From a checkpoint of a small image classifier: 27300 steps, held-out accuracy 90%.
Rows from block 3, named by matrix and row number. Rows with one number belong to one channel. Each number is 128 + 24 x the weight over the matrix's rms, rounded and kept within 0 to 255. All counts start at 0. Numbers have three digits each.
# convs0: first 3x3 conv (model.blocks.3.convs.0.weight, 128x128x3x3), inputs 72-83, a 3x3 kernel for each
# convs1: second 3x3 conv (model.blocks.3.convs.1.weight, 128x128x3x3, transposed), outputs 72-83, a 3x3 kernel for each
convs0.26:108055120111092117108110116109080116108080135112132155100116140151125108160127064149116123138133133133139161081100109125115133123136156138102118132106120152133098111091115127115127114123145108144115118141164126143180094100141078060143089101150091092088100124122164150145142121139120121113092129118116151107133184144130141134
convs0.27:111106106176108101131130137126138156096124137104114145090089138126118096096130143155137134124116106132088071113161140063114157107158169086134151110130121132144147157148132139150145137159153137116132143128144125124139168110085151139095144111114108093097099112121129093121125145150111128161095152128185162141157112128142100140
convs0.28:133104108123112102125126118127122103120133118150144120160167152135094104147137110132097106130085099128108100156132150132116087111135114121138156161111111172135103099131150135101133136124105147145101130103105128124112111141162143156151172143143165112079150150126130141148168185140155128145108073108132101125132146107113138089
convs0.29:107131130104116116143110142134126084137141118127125127141133124153149133142155152129091103145085108120136136080106137089089129157141121170145167170147151151119137158147132135130137142161165109110131123124182111129152153134089148146111157157139134109124089111129099116107120166145104156118110138116142147134155123116126087117
convs0.30:166179169147171160140173169151159157148138155139132156149158142133156148109138153113126132111130158143151159119124118121126149175145151115156156130133139136128142130128105147145135157160144165132154126135165115127149147130119127129119102127121141146134131131124146135114103122154109152143104150138133127126130100123139116133
convs0.31:072092086113102119145115131139132110141119116142126130145165146120119163151149147142135116115113095068103097147148089141173117111156139149167157111114126155127097145175154127149130127121111156122132128089133093095129139129130139129122125119113141136148153133140132135137092069131113107108097131113124120097143133100131115101
convs0.32:099110140097142114120121098151152150144146135161147130141148108143132114143122104099092099122084096134130133164129142137118111134139108155102125175088086179127089147139116127103086135096099122112110140136151138157192082096152107116112124097138166097085125123131092130161137165106103113119111086130143126156128135168104121157
convs0.33:130139153156138139162134096091113149097110135104112112100131112142155113166151109126136148107080135106076128120076147115110154125122115113121102172147104155134112067124115151142112128129133096117132101135116104130095142135139124119144134110110095132140094140130101150133144088115143088101141100093162151101136126106123112115
convs0.34:129147139124142108120127121123124115137112082123090089122095122129130133166131098133108115099103111101137127091130139108138150126126136156109078185150107163154095133116123113129148109136132119128148101127112149120111129129108137121096111139126066101133061140145121144125125106167101099163099090132111110116132123104153148137
convs0.35:139126137097112116105113113133124095148131121138154141095075114090116148125131133153111070095130134072120130132145109139161139142136147088055082078111126120166147120087074118163116115151121138120111141146112183155119143098145173146148146114153091105144083118129086135129127148145122094126174139088158150096139096106140131139
convs0.36:123109149158111125167144139146111095136138123114130129152144144138128126142090101117122127120106111138155156128095084116097104138127139104143138094113136075087104116127124103094131128111122148124112181158128167112122142118091146105117133106117116121144130140109104104114087127122077113128074092132137128119147117099128118123
convs0.37:158165137114142148072085145107120151129136142130132141080084121069095124070080104167136128161138146112093141140140137175128114158149123070115157064093111080117139142150102149146070147160111115104070114097051109146098117147174111124172107149169102098103126111126173130151080111155101104134163104098145160127130137131135120117
convs0.38:128149126123129111096096103145151162133149151122124117131103100121140121113148116120131158111095099093097127107112096120119128124111130147146132143153133166144152157128080149115045119113131141129103120114103128125095152133131103128136084097111155125102141130131113135146111152177109140169139136142116094112120086127118104146
convs0.39:124147167088106144115104084046076093075136078096125067088099096112104114104103097093111131105106108101071098125128140143134141131149109113104104109110122126120105164146170139117158127118155149142118141121102164122089129137136126096108101108093146113144086089117087121139114130135122099129135103134095079123089098101082105076
convs0.40:106102115133113142137155142121125138128124138135121142101138145132098091123109085152158083139150098098118113132114104152113101183141122096092150082080142128088149160132068135125082113137168107129136130113123124146117115094115142124146125106122101097130134152127118139122127160126099105102134117127125142094137151108091113104
convs0.41:094104132109088116154095101172152143125121110128138112179165130121135120141117106129123117134137112147108091151106060115069054125086079144112101109092117147113085103123126132144131132077133114178158133117146131071129127138105094141142142146103171155146171111105131161122106111089116145123116132116133110126141143116138130096
convs0.42:141127144139127126119134135128109107135123111152131107139160172109109130145088088145161154100128150108143142114082102143095123138142113080153164095129163099101137155159132144121119098106128141072117159112172136128145091118138105127144141158147130140134164155108158137101140140097151118134175144152141121112135163085119120103
convs0.43:099100110140126117134156139123133123093109116102113112082123130109132134138149151102082130093051120107103100146130165086063123113104106126179127144175151123148154122127126131105101134111096138111131155105104135107062114090094114109128138114129083119118035111140099086141151138135162132114141150078153120123152083156161090153
convs0.44:142125129180105146166119081107111111120114117138113128069123161091128168109140179106109114124110115126131135139127106112129127127152164167151162112132099067079060114133131085112146122110177096135132126129121113105156147156109130177136085115119113125136122112131150095118128067119127088126123126116138119129156123139146096126
convs0.45:141162124137129129111102125118131138124123136137110111132131132130135135139140097169142133097122134096136117079076099144154145137168177051132158067123150118096127135123102123138130128125147144142111161149102141136090147146130098103116142123143150140131132130111164128118132131136149104123136152115120128130121119100103137143
convs0.46:129143124130147133097137109125135115128109097119099087120154136124116165113119118150132139153149138150128146133111099127090114144116124077154127092134133141134147152115107159129125137093105117125143147126110154144094067105105139113125142131106110136148085148144130147149120113100120133133129099104172156138093093102130140142
convs0.47:090097089116153121136158125135099127128083101179120098126119120133136144130140129088121136082111163092108156147151124130150151164108091126150110150156125120151129154150119167151144136121154120108122141129143135132168133146174111126173117122162115104101119130119165160137113138153107116144083061153126090108144126089137120086
convs0.48:116083082128124095079120125152139120128136140128138116099139157137132147125111080118107135113118135079120158102133103074146087123141152111100082179168104164135101163147124169139124134119153101156151118141121133139133146118147090108160099123149130095094126122098115145146129165148144138142105133125127141121102159106109133111
convs0.49:108101078101120092129087085117126122133144131151153136123099157131101106135146085130129125109131122113099112115106142140097137138167120117138071128141133124132142121131097087142110080088113089086106100124124109133113107089092081095097106067099091073058122130127130153156136125140106095145132092122108104108101095112125100107
convs0.50:143145161166174168142155130127127149110122131144146126069095151108114134159154113126098133124094145134126145119139147128139130127154174132138134143134099136107102110113171108134161117151145124121114099085087104109119119164114111143090128115100154134138146059151146099149141163144152125101132166122155127141136110130118135122
convs0.51:151120085172136076144103068097091103123126123135138128131119102117144147104116140124138141136139128120103098136162119123092108112117128155133113138137161129120126120118089147111099120099112118115118126119080151134098135077075095066098048036154118125110100119105118139143135104144129128144105108144114104129081094104103099140
convs0.52:119113108082102125099097100099105119065075118095100097107102103133122113120135080119138122138121118130123132136107109134113122180159095134116061112106105130144146125143138148137155137127136145156158131136133125119111157124086139100088112101062156165179125122128119121130106130125107119086101118064114091100100098082100093081
convs0.53:135121140129111140105133182096090125099097120147142131101104098147117106143135115137148160104124126103120119096111103147145113165152106059103072107097116141138153158164153119152135076137140158093091137135101152137104149132110158144115143105115139118109164114133128097130116098135132105109161142113148115122119094139107105115
convs0.54:064114156065080114123081098131154100133147150124116133129120115130119138147111108131099088159132056117121108149163117132171139111086116130104138144095141123084101146130145140174112154131118130086076131174108143170146123125095144125118162119131111118131155109118162133118111065062132147071127139133124131158123101134150119114
convs1.26:176152113172148144161157171111079075108089087113056067094073072107103077126106115083063094058083129083068112069107086118128101092088122106116125119131139105144160147147131132101094115073055144143155095114083147146121122137103160155136129125110104110119101112121089095123125111110099081089120126114111130142130157144122148119
convs1.27:132104160108112145132140183137125098118108090120122099132158130129113107113113135149132128141127113155119107094103061094134106089126135130112093140135110134139144169161137147152142126125141114108067115093112102104143115093107142134141121129160177114086113091109104066142101112141123129161152164163130128141139136136149153125
convs1.28:130145117107141108130116080148149125131139140123153167150132149113135137110122128100090088100104090058117120180138111148165122099122114120138170077096117110097106159120144127083117118074117144145119136149143135120143097110136102114139125109126169134127146133122056079096096107096114081123136075105154146153117122122131131128
convs1.29:122121144106103130122137138133145163119137143098105115162157124166149122134129113113060077130097099121102123134115109143107100156148141102106124107131128115136126151121077138111093158116107129118130089061115086067119103146153098135158089134150094071054105107116147154134134084080122095107106110082113119140120133153135139147
convs1.30:119124125136138134134145148145143150144129144128133129130111107102111108091101107109099094131129117140140141129132148158151157157144134109104109100106086096109095105094091115126105107111113118146149103125134110118115095116114084089110085087101105097140102118144108136140170155163152139171161138152136118129106078107138121136
convs1.31:097105106130106082145108046169174153132139149081111159150110095133102116123105117116080127103068070098079099144113095124138147147116113079137180117124157180146103131125140130115098150145112087118106109126122152109116124128134143094130157162136142167138134134101120066108105103085117077100140127118112126099111133130126138143
convs1.32:090096111109128112131153107121144128144148134159140143154107129123083102123118110086114106132134079146122085143127111109156086094124098126156147112152132115125107062114079100134092116135080095137131097115119121132139141109152144152143139160137115133137134156143110136111107130140134130126143106111110099127115114109138123102
convs1.33:119126133105152158118128118147145105167161113140145123169138118162096101170111109131096092120126120146150137099118153103115163084100162145119129133115086097102095101119133108138151134139129109116124117136129085122148116154123104129093116129108115157150130169157156137141117124143093109124103101124143137136149146144134146133
convs1.34:135147151123120115123118103105122135113118135112129146061067109101048104109096081113117163133132167139134131116104094072089121083102150106101117093112109100149133088094127132107134157136148104098104107122131120123145081096098106105093113119101085101085120129098119140128099120109100139131136137151150132093123120095141119123
convs1.35:139145138141141134095081102172157122133134119104132112127098102117086080118089113148159100150168120143149117096120150084120150073122147139092072124102125116121109137125128159131084121123110081097099081105124079131146118113136137128133152145145165187141162160104136119062109139136098131141109134134159149126127134126112099118
convs1.36:157135098175134093163149115129129134132111131134120148141136133147124118141131136119077070137105098154108108147146115117108118110105143118124162103078130106074111097094128135102117162102099115122100121092102132080100127107140127134130119139091123127104118127127132118142144129120131131117140129099085084104100096113114131162
convs1.37:116120121125121138148151148120114123137145122152139104103110118115120097116132112146140161134128138138111096134147130154146104144122107102087103104101122127130110171114127132124117113122112120105137111079082139134128136108108111123130114154134142159129104107143097122154134135145136131159112149148107122141140154135143143094
convs1.38:114118151107133155132158179134123110132106116132119139117120108112136133126131140093120153139141155152153148166157168161173182159169182113155145130136106083107120104117101111134137083112111122115122123106114142125144139139117094096098098109096158106114143110150114144153135141162125122142110099106137113139085080137118116120
convs1.39:170154135168160133178163141101107093090106095064071059081088113086098131128132136148152153124126129109113116140112113149114110175156137111105123128117135134139159138143121130139116118102088113142126099130121064091100142145108138140114089105097120121130126121133133129122137125125157152137166175164078062045069086053082073086
convs1.40:142113122148134140150149145124120104134143130122139157109120133121123123122116122178142130119094083107074060088128117108122075082130107087101134105122145104104122153179165130113119129115092126144167099097131086097115103077105158148149176131121138126120091105133074107137139099139127131116125162155137113086173166148156155167
convs1.41:120095102115090095094097082130138122148158146159165153166145096149145102144148138101097139120125151149158152172117085157104108151102076133121170125114146135123129077139137092130159133143143158140124155127131140115111140152172142129143121111099167173120148115086120097120137109109133151111140136115129136128110106109128124132
convs1.42:141137140155137150147109138157169143140150148132155147118123125157148121175141108079126144094132135119108134131143116093114101135114100112138136115122127120100113125149143129143147116131122116098115126120125148159125111121143119099133107096126090114116062117134126135150109076086140100092155135090127113134097121154126163186
convs1.43:141129125149136118174153132127129138128110126121091116144130172151129138149118113107126110119127126138102143078106083090126141132170208119128117118124111127115130126133108104141152087112161163149139118094148080057113139120088147134088116078073134085131129121143148151141121122136131127145154134151153115154154107140150113113
convs1.44:140130124129131116136133116119113119144135113168139141137120129117115110127136120139137149101121137151155144128143130137138143114095148127124128123140117099128128091116107113116127153121130115138097160165113145143130126114086131173128090146098130132163150120149122112114133117176132095134108116114117139152115143161123140131
convs1.45:123172168097151142140146124120126147134130136145133134103156162117141156138128113111141134114134137118118166192167106157118075127117122118155168144141122136151112131100123090112120105132132106086110108098103085152168120148126151169162164157142082057110115126149109133149126129134145119106107109120105107119131113134150135150
convs1.46:110132175185160186142136134109080060113090096132133159130129114114127118113134145138150153117121145122101101140134108134138130133120121126122131145130134155134113082125105077099105091110137136122124122112121132123107119090118103132143088112095136147162083108133104142147132119113128146148127140130125112093131122113106121156
convs1.47:099153171098159178108126157111094116121111123169154156155110109147109118110111110139131091156130096134131130124126116153129119128120132106093084111105100108139122104102088126131100123118117109117136118131147156148134115132121127127114109151151162135101149132098181147121129098128064090140089094138116115118102129140151137150
convs1.48:141145173165145163163160167134130102116130121103121146127110067155136096116123088141134133113116121142116107108136112118142093127119109118127114131152102120160138121130119110119117132129126119103128091087134124132167114132128124163141084112104078104119081085106111113136106124117107126134151148132117127145153159163173176164
convs1.49:104111160132128133158149145141155160142137149145133135112126097133138116119142117106086128119115130132113124124128113103114098122125084118122145135094093149132084108109121126132134152132124107089121109088133130111130140096111131124107131118133126109146130090117135113130103116122096126109093125129093092136113111098131120120
convs1.50:131127114154155136127132097124148140133133127103113148124114134107101105118121105112126123141140107158139114069110125099112125082074107112139152100093116109099098094104144123118130157115122082133109125139102132137126089094127126137092156192133140152127152182157144151125114159142113106124097116098133118116147122126122135121
convs1.51:094127140127134158119135160134135143135134144131123114123133094153131093147142115189140147173150162145117113116144144098100093130124113139129146116116118104135114140123126133123117149159147120115112110109124112129140113124140110131133126126133137155137121111112129104112111153142114131147108116130076109130100115108166120104
convs1.52:137123110149133123164139119133127088114119080077077059106118128123132139140146134127129126093099102081076087124148136144157142144158150127130156129133148131143172135137102130130089104098060148127120126105095116101089147138098134138108093101083124126136134115125120129107126129112142162154145170153084090130087063095092074117
convs1.53:158105126116102119146144148131131144112116101111104096115107130077080128086072108152154150146154157095118112130162135150161137147138102087104123118127131126112112134113107123135098144128095151153137148147145097130093108117132111113126118120132139106108132114141147146142122126126142114125159155152107063116100084133153154164
convs1.54:060115119099123106114106080142157142167146137128113082144166169140157134142123116074055110100102111121152154146127140116136141136138118136100116103113122109113128087124176077071152112080141126129144117149166144132115111131161103094125102109126147177134147161135103116103118091062132106065122117094127135158120110136156125121